config = dict(
    dataset='melodies that start on their tonic, played by one synthesised instrument',
    num_classes=72,
    dropout=0.1,
    moe='soft',
    num_experts=8,
    slots_per_expert=1,
    layers=8,
    adamw_weight_decay_other_params=0,
)
Rows from block 5 of a small audio frame classifier, named by matrix and row number. Rows with one number within an expert belong to one neuron, the router's apart. Each number is 500 + 40 x the weight over its row's rms, rounded and kept within 0 to 999. All counts start at 0. Numbers have three digits each.
After each expert's rows are labels from the 100 clips, of 14976, where the router gives the expert most weight on average: "strongest on" is what is common among them. Only what is clearly more common there than usual is listed. The data: melodies that start on their tonic, played by one synthesised instrument. In brackets: how many of the 100, against the usual share in percent.
# router: slot weights (model.blocks.5.mlp.router.weight, 8x192, trained with AdamW), inputs 0-95
# gate: expert gate (model.blocks.5.mlp.gate, 8x96x192), inputs 0-95
# up: expert up (model.blocks.5.mlp.up, 8x96x192), inputs 0-95
# down: expert down (model.blocks.5.mlp.down, 8x192x96, transposed), outputs 0-95

# expert 0
router.0:461480470550448509485558497482490553531432460513504537570483458521418498455500546459468545492534508463542566529523498510494459458488470543519470503432437451445451489437570410541558507453559460435556486483537505444488506484494528451507567567514531543500466477468494486571426533463502469465
gate.0:500600498499498468472497524499501493568533507501537502478495501495495500500475462493598482574501480501430500577417500525500464494501354501497384500483451533498508526529526500495518498596500496483500441474499448502417485500529497566480500497504530497531498506592523499521580500496499377500
up.0:479458484524503500486438491557495492496519518498491505502504584491494504430512498420462500479496502472500500472476500500541514499496530584502573501480459451508405497496495497422548501547523493499569551494504504498544412499500527419500501503518538499512470523503500509501455539493486572492
down.0:497533522475512499464378500497538461535579526445500450447483504437472432498510406507485486472487500502510502501497500494577468508501534464500500518490487512488506447472488500423490500485525493554537521460495435366613442517519512502499503483464499546546519468500454505498464520561508505515
gate.1:524466500497559556539512571465513455531509483505530533522460485455595586497529543518500477526497497464547528545505525489501475472503534583519520475500491483481506551557523497500421534469502503504498453467410496509513522526489458504492498489470484483520493407492500496500500452378529456508
up.1:563497476514505559452508486500431623501493532459507511500523520454630514500409470463588484511504508531500482477518551478504454519472494532493464501505529408500508500518509518538503498519494502507502573483544488492487495542501512488512498527466517412534460454503558498506494462452500542498
down.1:514509517479509490508573490482418622508499394500501483479530579487552492502442485502492502491515500508364512535487527485464529629501469469495478553401526500486482505521504541535487573494573500459507508473504482506501549491502541537491494502500498437516537467509503500510499512405501554510
strongest on: staccato (98 vs 25.4)

# expert 7
router.7:488437531506462552472525507522514485518463422529496569520486537470576525510525539523535532466475516461531538529486438529565487526505500575521533525541446460482460452484479504513463545507478447495547509434558480487515512520496520527530555615479555583566431439546544468516537493410482572465
gate.0:500500486475498500500500500492500501500461500500500490500500500500500501500506500503499500500500500502500500500500488500500500500501499503500500506500500506506500500500519500495587562628494500500513500500500503500490488500500490505500501818500502505500497501499500500500498502501501500500
up.0:500572500498502500500500500500498500500859500500500585500500499500564500500503509559447504489500498500504493500502501500500530501499500503501501485502487500560495509497500508513480482309493500500485490500500498500479541503500498501500500416500455510502500526499500500500500504500483500381
down.0:502593500498500500500499491499500499505507508500500500500499500500500505492500501500468536500496500500495501500500499479500549500500508822498500567500500498500494500373502497500500491508513594500728500499438467500505500500500502499505499500502500482504505503482499389500559500504498420500
gate.1:500500500500500500500500500500500500500500846500500500500500500500500500500500500500500500500500500500500500500500500500500500500500500500500500500500500500500500500500500500500500500500500500456500500500500500500500500500500500500500500500500500500500500500500500500500500500500500500500
up.1:500500500500500500500500500500500500500500500500500500500500500500500500500500500500500500500500500500500499500500500500500500500500500500500500500500500500500500500500500500500500500500500500500500500500500500500500500500500360500500500500500500235500500624500500500500500500500500500500
down.1:500500500500500500500500500500500500500500022500500500500500500500500500500500500500500500500500500500500500500500500500500500500500500500500500500500500500500500500500500500500500500500500500500500500500500500500565500500500500500500500500500500500500500500500500500500500500500500500500
strongest on: pace: fast (66 vs 32.7)

# expert 6
router.6:489507458488456523539541557493493478498487444508485531538435469530443403464514500483398481563516503480475521475547486446491453510515443565536575521514467506502439468447518485526521553448556469473537476449479537463547432550447565465477467480455531540495541554445476482524488463524543484502
gate.0:484501491565482501422548499490584519505518451546492500470483500474499517534502537537510516457471611458485501492503469512520497528488517603518489506488500543499472386502534498610484506452511500438505495543597500489501573619499488518460502514412492546556352494510511498493490527497495499497
up.0:492446503542469493387559500498612570494513461561493562493458502496529540502504519504495510320510571425493543487502440477532502518430505526523522465501460495515489446516522517581490528498485473426500499607565499485502502587488474500474458501510494613582361499527502471440461499514501444515
down.0:679501493514520399470490495534500500498479522499524506500506489507479398502561486491500557499504500529490507505464450487524502504497481567499504530527500447436512498401555524448484460542616449513503510459503430500538490435541499461487503530535482473502543469500514477460487575551459483509
gate.2:447511510502498475422502467346502503504525495481537500488504556500501537537504504454506523536467500458452598517540498497503500536496514501533495489477502514501442491482503537518502489505500409500553542558554447500401538582538318503497576524552457570538500444509462426499482520493497499500
up.2:508496454500502501580503522519477480500496499500472498500500395500467423448498497526488436464506491603547425498468513506486501476542444500442503509536500493511524504558505456493500518499528510502434479447451517513541429440441635498502413485448506384456500561485542536502560492501502449498
down.2:486501483554525510576500480483497448511500500501508415480492547499362498501501516484498480541466461480498492543443500498386500503520525495501515504457459559493492512511499498515527509544501501542497495503516499504421481452500456533537525569503502458512501501509502489472491509500498476478
strongest on: pace: slow (92 vs 33.3)

# expert 3
router.3:458513481421507436502609468446478482434518460519516516564555534470497536458585484534458558501488575466500496543472460479510544447534518545523502583477458488473528474424513416461521464522503464441496494551424500525492545447529478525467550541529529501571524489469514462540536503502509473487
gate.0:513445495499385466514455589500505546537500494302526496509501495475608412497581560458470504512496497500497507449473516485489422495496504509473481498506493592533499546524512510500498503509473500502502565514504508499449610497507500501520473508494506507527465510490510510466504498502580430496
up.0:498454521496498495502505632535493561511513499410545491506533496492492487486500519501500501500497423438541500499496501470488436571449523507485479494497506508503501502506498519504499502504490494487509515522511509496480488500501502502668490600495503420515499504513496498481547499447503482515
down.0:501519511503500523494495381503512515497502489500497511487478493497494537499642500449571497490501499501491486492507496507499523497500477419487507525518510596550520453494504485518509503550542477494503491507497527439316530467487499486481499430590477498539489498526529500436489520520584518516
gate.1:500500500500500500500500500500500500500500999500500500500500500500500500500500500500500500500500500500500500500500500500500500500500500500500500500500500500500500500500500500500500500500500500500500500500500500500500500500500500500500500500500500500500500500500500500500500500500500500500
up.1:500500500500500500500500500500500500500500500500500500500500500500500500500500500500500500500500500500500500500500500500500500500500500500500500500500500500500500500500500500500500500500500500500500500500500500500500500500500500500500500500500500500500500500500500500500500500500500500500
down.1:500500500500500500500500500500500500500500500500500500500500500500500500500500500500500500500500500500500500500500500500500500500500500885500500500500500500500500500500500500500500500500500500500500500500500500500500500500500500500500500500500500500500500500500500500500500500500500500500
strongest on: pace: slow (80 vs 33.3); staccato (62 vs 25.4)

# expert 4
router.4:499437536493481508529423535580518493513396480496539581562469518497539483494482560510567511497569501529541546496527514545522450489592550580495536531513524502454506434459502500482534519477481535481472469467553491501479475547527560478564513573512471531502424526528572532552450425417471549479
gate.0:500568510518481511494502562498520511514501598485503500438551485467520600486528501528629501480506492496501527576481481492510483475474518486471473507493551502505515499504473496475469461494499491507499500504501495543518483497481513498493542496452449508418501498513478538506632485441481513505
up.0:500407490512502480502499354498479490487503502506489502507501523573496444523480499492371494500490560507475478438545486502487540532501474455509524477509467499473504505496544514592500497533521505493500502536497506500501555553592481505502465505544495475570498529495503433463317520582540495500
down.0:500493509503432499498515523382536523515455374491502484499500501438441490459498509501513612692448500512504495498377421500491499535559481519507500504515505504476499466500499489521510512443492426493497499455519498509499504538489441513503505555497612506517491475496552482508468498519458489500
gate.1:518500500500497500500500500500571500500367500500500500500500500500500500536500500500500699500500500500500500500500500538500500500561500448500682500500435820500500525500500500603500500500500500500500537500572500500517500500500471500500585500500500335500500500500452547500500500500500500472
up.1:502500500500500500500500500424500500500505500500500500496500500500515500500500500500500500619500500500500500500500500357500500500500502500500374500500500500500506257500500493500500500500500500500500500500337500500497500500500500500500502500500508575500500502500499259500500500500496500500
down.1:605500500500500434500500500500500500500500500500500500500500500500500370500559500738500500500500500500500500500500574500500500500500500500500500500500500500500500500500500500500500500500501500500500500500500500500500500500500500500500500500500500500500500500500500332500500500501500500500
strongest on: pace: fast (100 vs 32.7)

# expert 5
router.5:504502536525550454477500558504464546555463513485481542477573562520567551525534542529574486401515514512562513529463535513556414522492459468527454439493521450482531477457522434498496504462540462439441567466557526525458514492567465501527469554497464529517465479551502553552511511449447573472
gate.0:503532481553557510534508481486638421486562560499442489466499485499500461498531534516509477406574565497502445514499486381504556541399497519491517528514494521524502502486496515435399502531589497484525556486488491516511508488472478495481517520545513531515500505490501496518486460509499452566
up.0:520559562520398483528443491499379494468469484450505500502502517495477504519498518482487520560438450483501584440504496515498500485500522495501497486547506422426502500436591507531530443497487453498481515524518464471562500485503498501499494508502513447455510476488470453466495569495494596428
down.0:598524494530537513503510498500527529387495474517586500483521562501457483540521553499487550648493397442499530451485516497470501507519472491493476466519547456495508502496590500419485496509493484481575514420508450489438500485517520496492504505534513495513570504517512500579522547562379494516
gate.1:500527503492473496505525499492491497499500562498523500507500504500502477492500495484385509497500494495502534513423498514488500509497594495561534506508490726571509499499500485573500505499501349499502510499454500477500506514493501500500501500499499556486500521506504485442542499463493468501
up.1:500504505496501495581522501495347497508517540488495498502526498428501500498505501507501510566502501506504502521501569794485468501500494475494505521508484511450503500317510493520529480527546500492506499485502500568536466502501527503491500507491496524476500508497508508591492500431501482498
down.1:526504451502450497501420504501499486497377527519500510475369531415558508568514504555479501499472426435501489540508498488500497422434492436481487522497507497501525480509504501549493495728502472465557493524492515472501272500514426579500494507402498551481471489465494516514521501501504500564
strongest on: staccato (87 vs 25.4); pace: fast (63 vs 32.7); pink noise (31 vs 7.6)

# expert 2
router.2:494527509476485544523531549449566440526495454467517518541439467490533448440475526478394473517545456527474512426571531483498457511532456565507533524561464505458456448462474490535531545447536507498557470506460502526489446563457519501481483444498565498534498490424493496550501450550466472444
gate.0:627471509501553463442502503419489567381497603454511509500593483494494525502501515505440474565483516500495506454540495501499500500509464501494478484545500536498526465500499502499500516495608494478500510554499501499537599566497500500419490478500511493450488529538445493462529491444559506500
up.0:579412412501483503542486451499488500612510459499576500500466595487485496499500500465521580480615500466501483580438503500498506542478648495508494516348501456501489551499503503508507498500439457429525478465503502445500509449596546500484508543531493553517493375429557499500504504501495495505
down.0:473441585563500460491554424480507520517503530534473339455583436528502486503501498432502534422502500596474506496516633509467552537498517500489446502584484480482538530526501404502487500575608504502431509503502501494478497503492501461512528502502554501586502495490508507506500500493450477478
gate.1:500500500500500500500500500500500500500500500500500500500500500500500479500500500500500708500500500500500500500416630500500500500503429500500500437500474500427500500500500500500535500720500500500500500500500500500500500500500500500430500500500500500707463500500504500500500500500500519500
up.1:500500500500500500500500500500500470500500500500441500500465500500500500309500500500500199500500500519500500500500500500500500500500535500500500500500607500565500310500500500500500500500500500500500500445500460527500500500500500500500500518500500500500500500500500500500500500500500406500
down.1:501500500600395500500500562500500500500612500500500630500500500500500500500500486500500494500500500500542468500500500500500500500500500500491500500500500500500551481500500500500500500359557500500500500286500500500500500500500500500500500500500500500327500512500468500377500500500500500500
strongest on: pace: slow (97 vs 33.3)

# expert 1
router.1:538442433519506547495486505560451556483488481492459560534522457559473545529425489504521437472468490492542405477451490508533494506523448578521429504485560460532483457467524480461533515546492471429460465441525544530514432523503542458518453533473538519511418517469548573531534474419449568456
gate.1:483498507500501493483495517490475495541357500501557506498500484500591391500486509458487516475461534494500553460509473500537426499502469516500506533500492435505505506497499471468531550538507519499501644519502535501501510515536506497498469511542545497497449497500526503481409512507529447456
up.1:446498499503502494491460521489477498528368499515535499500501487500609364497454519446493508481469541500486539500527486500521449493502452531492508522510489451507504509498499470433543566557505532500501660500504531490550501549542504498498473515527576498485478488499529504427403514507544466445
down.1:613502472517481507468489494578467499526554427451496588468499595487462509497508539528507538506498559499494482520433407509499636522502433641505472551437509512463384499498520659500496502494483505472414499475575500496501498499507499499500509512471546542599502499500513500453502484407504541497
gate.2:504587504544496501507506531496509516548549498564533497459512486483575510482494460559507503480441498496503502507500450470500440504480532495581500481483509501506524501501388467499594500483484573502499533402462503575401585499478502500469484475628499490447531519520544526494441561584441502501
up.2:487501490623497604492458534502521486513470484686594499485415498562505556513511510508464520497531546507506358498505493508495495555500536502495564517380531509535465487502508482432504501406519530499500474540519500503354592499515513540484500504501437530544531470506541473589486546488482487477
down.2:508500501528484501429447496477520503497576459509493631539490384549476553554513520531485457492506488500590535529462491511475501473512501508505525521499528503478452500478518504516492577500512517504500481484436517524528496500499571490520500457494500400515492361567489500492487492514477425462
strongest on: pace: slow (69 vs 33.3); bass guitar-like (31 vs 5)